From a checkpoint of a small self-supervised image encoder: arch xception, adamw at rate 0.0024.
Rows from block 5 of a small self-supervised image encoder, named by matrix and row number. Rows with one number belong to one channel. Each number is 128 + 32 x the weight over its row's rms, rounded and kept within 0 to 255. All counts start at 0. Numbers have three digits each. After the name is the row's rms in percent of the matrix's.
After each channel's rows are labels from the 100 images, of 14848, where the channel reaches its highest value: "patch colour" is the nearest of a few named colours to the mean colour under the peak; "lies over" is the class under the peak. Only what is clearly more common there than usual is listed. The data: drawn branching plants. In brackets: how many of the 100.
# convs1: first pointwise conv (model.blocks.5.convs.1.weight, 256x256x1x1), inputs 128-255
# convs3: second pointwise conv (model.blocks.5.convs.3.weight, 256x256x1x1, transposed), outputs 128-255

convs1.164 099:095170147173162102093173185093133144071124127107127121126106128114137160102125137124077116137106135154123107104137201081092150103123092115132137099108121066129108177154176061127154195204094149117158135133115151140146121129102107151120186119105150185103186147092155063103077103093136099098149164117179100133112102086163158132101070171112153105128123087126161118167095126105130170061123
convs3.164 096:113130163134136094117097136093127123158119095194108147127127094113109093108149131177061050128125097153128137094117144064080125138136136144101116076135116074150126150074190128137077102098160125113119144148143113125138215163115139150073085147118126117198095125171161086124121130085132066074082141117133118125119140092134122129154129129061092119140126116114141116188083173127075104196147
patch colour: brown (66)
lies over: wood (27)

convs1.45 086:227141112147085103129102179141111138145123079165126146094091143091155156128124075132148119121079150136148144140095138103145047126183131116104141145155128113145093172130104191097174110129166092141153112146076086068107110154130131109097086123073107120103176106150137170149080165069076088128083109126136144091134123070130116146215068117091117177140162124103126110099080106187152202127124
convs3.45 083:185107102141186089164144118152129120142116153143162136101121126140191080128075076147115139135098146155113144115070123122116168119125143116160108119097166108123092175160127159091115146149105127129149135129111127153113118083198126137132103149115148107063113087142139115101159184130135129126161135135115129189132115136118110087098137116161217106110109147142147160145139115245121194072114
patch colour: green (32)
lies over: foliage (38)

convs1.155 101:115132134083147134144083112100158180080177134096140142205121137133133090177107192126122084156097125122150122150150106125117096139140135102091135156126077172185160149147189122120094135117114098055132123117131053135126119129137158153148096141109140116096112114115132127125123115113123139091156121090152110045094104141134092134161146106163102125145118130101089121147114115101155123113022
convs3.155 113:000124148143107142152146124097145131089144159166105123164129102116102099174128186140127102140163173097110104120072139132102105153152134142151178122138131143157116090152168124199142136109152154134116118169164022182147120117192117116162149142128145138127103138118110119165174124133134110103143100126157097047130105129112123122137131048158067119102113139189135140119121121112107078120188
patch colour: grey (98)
lies over: wood (31)

convs1.255 089:146154125136088091159070109145137136121094029162062143106105141099171100082117136119175101121131141137108099076151130114173129110088059112163131123104064147069083129126111168132145100119166126125122166093150118095155111115157110124103137118156123130102130160036130080196124158100134137103123128120139165136164159121138124112110106166165154115146124146164118198130108133158159122170132
convs3.255 107:130133130136151221126176121128123133153135196114108117134166112103188112154153120214146080108137095138102217179110107142140123136183142068150165084132083143116159133121138146167170144109133128130133133153167140116127091098133144145136153142100122153116134160088104191146120139122133138204114089107168139157137142124141121191075087136124128036134116149094175117136162116117116122120129
patch colour: grey (88)
lies over: wood (60)

convs1.239 101:138094054123095182142149174059141127166138117099089141077161100153142132120084126116144110125142132180133181137134148132121124138056109000097137136081155134108112080173158142148147029146156163184061152168155152139124198154146132127075114111097151086177142108118174165122121109157116174105141106102111171147141094123089149055108119099090151172055136144101121157134165131135128149126045
convs3.239 114:141114018068124170155137078136073146132110115097112128116110149170153157158130194111119161113148161135073110119157172063126155145053086129101074146173109127132108115121088113185111081130081149088131129156053153148154138140110118124187134137095067118131106154120106123104139145135155137104120129099103103131199141109067141118093135124179169115150146208139108069127155149091098143161177
patch colour: green (45)
lies over: foliage (65)

convs1.218 096:101247077172124142129117132183078151095120126092149154136110133090137130128129112121108110138119149215127169169139136066113111146101116145119151128152063143109157142102141124090094194180078110145090112111101161029156123111136126139106173113101136095147129108134085102105113142161100115104151155082106152224124135108143136109146130228110106136105149155134089149129135148091095142056119
convs3.218 090:227041070096133154149138182122104082131145147110096166079148109164159097129139123122091115100123110096158157167114097142115102189105085125103132154074137142147049132110122110104116085124130073166128124123166191113110158132128212123094136128130120136123132056105126135143113094139087111142151130100157101146152152149052115124157127171082107107140108144137132145147143144128118155132088
patch colour: brown (100)
lies over: wood (72)

convs1.143 087:046131195107128130078133115127117130169173109094128118090127133141090118151111120181144099166145152000123088150127130115158125131170139124131089145170114083101098118160214119117135054151105185073076121190141102073159179137096121165146162128127187119107183154130148166123105095149144126146156146209190170162176117125223098143150145138142096144157179123089126124105149136118089130154130
convs3.143 107:086180199132126132180138100117117102102134122144205098128128142180120134244112114150139140096147127143151115111115089155115077127134131107088135108180149138129123181135113110107125086141130123255123107096131101210169144117168176190189126113121104127167095109135121133121117125110136121143141148070126124101134111145135134104104131119174080143122185136177123126120140133107117113116132
patch colour: pink (85)
lies over: foliage (90)

convs1.101 110:151149160083092144149102125130135143148125119094072132176123097116154116111092095149105120157128138140163114156124135115197139203091079160098142110101146131134160092106130076139114122165124090124161113102099076108124101175093165131098081134101096141111148144146073151170098034093145105134150146077181113108152201102155158076120079098168152115137126062109138154125103112085111224088182
convs3.101 106:112096156140038108109121149139131103170079107119132104157116082100110105090104146126067092142140065122112128138151096123123157146164119142135159126105096083071096161113207150128107098105191136132113086130123126124138179093088104112099164105182142126131071111121118135104119137131112082123105150123189111080113088127041093059149091196121087160096106108141117115116104148114142129136153
patch colour: grey (83)
lies over: wood (42)

convs1.110 092:086145107143132125140145083129137126125097197146155074147138144169163139113137086151230117108121090181075125085118165130129133148058155150117157035105142201136163099084133101137113109089108117179178117161151142103073175151172145071134085142161072156105108125162114129139136166068096121120113146100111123107124119105179121164092108087111106119110094063152182120146147195073102140152092
convs3.110 102:147149134153110133121095119153122154096139141133145150134121148175134134157247135112172087153133134157114106144142177170169113191139182165104107129164124170134173088152127152131141147173154219104104107100106144165128173121126146110108154151145135157138180136164158152177118161158143137157128106099152195165154166155136165100131177181104168229169126103156118081165117129114146115171176
patch colour: grey (83)
lies over: wood (43)

convs1.72 097:164153144164148105070116169118092132073123090127134171113182044112125105132151158147127094121098155129082067084103159126159129169133088104170156139093090072181095114138100166153143137196164104134151118143109127116126048191087136122140143105119144135168117097111111131103219100115071068149101145122078108053161179109172155133087089127174081135134150143077115148106149113116156153104149
convs3.72 098:152123089088112119065089133126136108106131139133107071130109119079115078108144141102189135083109145090129154116138105098149120106109175121105134101137114166155133117086155148109144114116102163105108132103111121117140153103061120133124094150127104027169095093138079098137075159113094085095101138141154119154080102072113064085153100144133165149104119106122135106126080077122088154140112
patch colour: black (39)
lies over: ground (96)

convs1.221 106:149108168175172145099121100066098133148122120114078139095148152154128118153124094185086104139099121109158045128108125172104140114138162185083120088131122130090122050160160116138185108156163111190138083135094108143146172121124197104180110076100092053174173105098171100085131204140096132082122080141153126150100132221098138123106117106146125150155092176130139146156177185049202143144109
convs3.221 105:138096146138116125059139110086121149181115119090134158145121111139092155155137115220131128145163159174198113160093121194135133127200132130130151061144160091108119134160154168163137155138130085103202077100113130120144119097162129099160133132176095163096130173117135167129162127123148117114158179107154134135092133225143147099183131078156136148130127153176136100138135128192183122151104
patch colour: brown (100)
lies over: wood (46)

convs1.92 094:130130102106127101110086153100116101111196088126126152105065122215177180120141133117115104121176199143198056062086091082102072146111098159155147083103172082108136113108080160149166166110170064100167159134096112128127124185091143110165166139090183141128115162069120125079145127132091096152158168116108164103114139166103136092106149168142059163186151156101109120105111155103119177096098
convs3.92 100:087075083157113096120076138117084077139126128128118130146099075130178138118118075129075068193063135131116179160136060075121124150107123145149121099072117126117099160113100155073162104144116168149119092147132115137142172145135135151130118119100085055098158104066102112102140133079120103113138167110161076117105095105171069106133119137121128155063078059115114124134090079125117171110129
patch colour: black (45)
lies over: ground (70)

convs1.107 106:125118132159109094070134013099100078112110122091169126125124165140123118114099192188125120097103128131119123094136102148087129149177133158129080147176162113107144086116114125122213125100138162100132066130130150167111133105171140109144187110154021097131106171125167136172133179113147160078107152111131115119115167130134082147153168138141124108122079113130146170123089139161118124176143
convs3.107 102:126157131162162129160146093138066177115122092167180158160120110129141152129151161163211160164115189134125120148160147085097139192104140104140085057186127141138113128125199136144140141152178187144174086198199158126165071139166142135129066158127063191146131217097148128152142149138148120158092173093132125127126146151113132122153128177120117114065161172123101093172152096100123156151135
patch colour: grey (64)
lies over: foliage (30); wood (29)

convs1.254 099:116155154089163154131110090113120155152213106050190161157130120158154118168094154200147074096142115137100094144164154133151107153092132150100109151135141139202144114145148088153117144124148115074095120082105045116095169108156101138145111104102123141147175092127136107129051093156167119098167129100095151144097092133118082084138160061132181171156084126088169135162173163099145142095060
convs3.254 108:183127171195120132134169117170148139133144130186133137160181181126134136141145223154153144169143137125130132170098119131173116154178156126130141132155161143145193143146170153161177122112189150135124149158112146155125120140165136148137142164171133113176168171176170155168206149119143133108122127109157154157188185131179168153128157154183173132117125134169179134124151116139123155120194
patch colour: grey (93)
lies over: wood (28)

convs1.116 105:116255049136145149158160133092129140164136109100158124163129097148111111084158089114183135109150141255135103183133132072093102139151156152107126136099115128076113117127208128088103133149138141135106108094151145087142117119140101140158130130098185095132158174106113118132090125111135097125149137067127121186170125067206131121128121075129128116151120099141107164205153147087079133066119
convs3.116 106:075255137148160153095113097145137192152121132157144108201111084070090144052111130098147145131088153157063124119097165132119134104154137132153166103207139120121091037124124151176122188132138226061143122122060109160150079115126073123149087113161109076131125162150172082126130165106164112116143101199116163133104130116108134121127136129131124119158123105084132066129098106094114116114129
patch colour: pink (32)
lies over: foliage (59); wood (31)

convs1.61 086:164129084134126157105178107086125139156124114135140106113138118137136122153100096156145103082167133065165095133137122121153107144121139183130115132195156131135118118109134129088165123129154174133094139117115088111186132143128125198119167112109154123145143170129109179100127124121159116142129099099096154099202087128211164103193140114149109128184203179122128110107132116135025110127116
convs3.61 113:153111123132109123054126124111128117131135132118056132099138127077131140135138125135106107133038126139145135125152155128127085101077115146153120146082151107130125104137105101077134110145132099133126144135151167102050062137057036031027102138111140130094134127140114094101124093134059120133152121099120124132143118105139139149139141141128119120083056095082124149132125142056105127106136
patch colour: pink (61)
lies over: foliage (95)

convs1.59 094:140113099163123142125108126102175127125156089086157096170120106105121126147126157142179148066064123248160102124129088194152110076132137105114114198090161130134127142124123058097125101130138134131101122074135098168091172102139136232132100130140152192139140122086147085112089165065196129151152138071148100148196193122169086115128195130124145150231105101054090124163116122148096126140116
convs3.59 095:114150114097125136189093117117118148116100128098140087122118131082131137170117140110108162090110150057165081100166103122100124124128080139114128195197146087123104082120103040136102130095113142147101146121176107156041101149154124118158148119145093131093096141124018120094132122181108061087138085095109113141150124123106107115062133063150065140089016183172106139025122140096131094085145
patch colour: grey (76)
lies over: wood (36)

convs1.34 111:087087088166134131093103147116076062175159132089147148184240093126155115141110164168167159096181140113161098124143151191128122153083120112048119127127187140145103103089109100116145072072149133043125120161117158216145113166092058118100098138156158181118147091129165163157130117161125085136142109119080167143158091142146074084173155146124176152166115110080134127121128148177138133101113
convs3.34 115:113117094105103102095134042168040190164142116107108093125143113140101109156138113107119191146107121133134127132124151154141113113035076129135124113145164114131068073090138108112158082140119146030096144145014060138141109139081087073127140093120125124162100122115066093118100143129087133113130111065140168147086118058127105172093158143154124132083116107049148157109084111000113129155170
patch colour: green (80)
lies over: foliage (96)

convs1.114 098:234189060104150111098121114141157239154118131144136143158116074135098104132159125142106131115160108139108151166128176154118000102112145229062120085077116125124123134077117129120116130181147224156110112126136123077091099149139106104127135116114112077108149157142129115112135161117073129134147151143138154062152133105141126160255124143126116122142140147098129155201100141167135132154111
convs3.114 115:103150131126134123125099120111075255141126116154158115152122094127131139111100105107130093161149139134121104140098140157113255139103153119248111157219141142112140198150145115184114150125154210113132111117072100153118144142134107117112142143171158134124121150120123129115134146119143117120138107111147150095142129110144141119107136153105137140126122155148121114124105116232157141091137
patch colour: pink (49)
lies over: foliage (85)

convs1.85 097:122115129102118181060156132116105090152151139084127199096087136158142140111176128124136097134123105126130145151134095168125124138101133152119117120105105161064111113121083157071137147165102093109174166041100119118107120130103120109099086119103055177095168154190202113153084165108168154138138079126129142157111157129124119131122118109097162255097045117077167139134170148188118172090101
convs3.85 094:145130134056060130177108119162150112107080174132096148085090100124116142131144160163094156143121113088176114124118166140118130168071091165134150175125103124136150140107080150088098119156148127161148208065096129106137160144107091133116171102094091118140098128147121133052127123119080080152089131138128195100149097120136115026135165062147114217108114137145138156106092116104157104176141
patch colour: brown (59)
lies over: wood (52)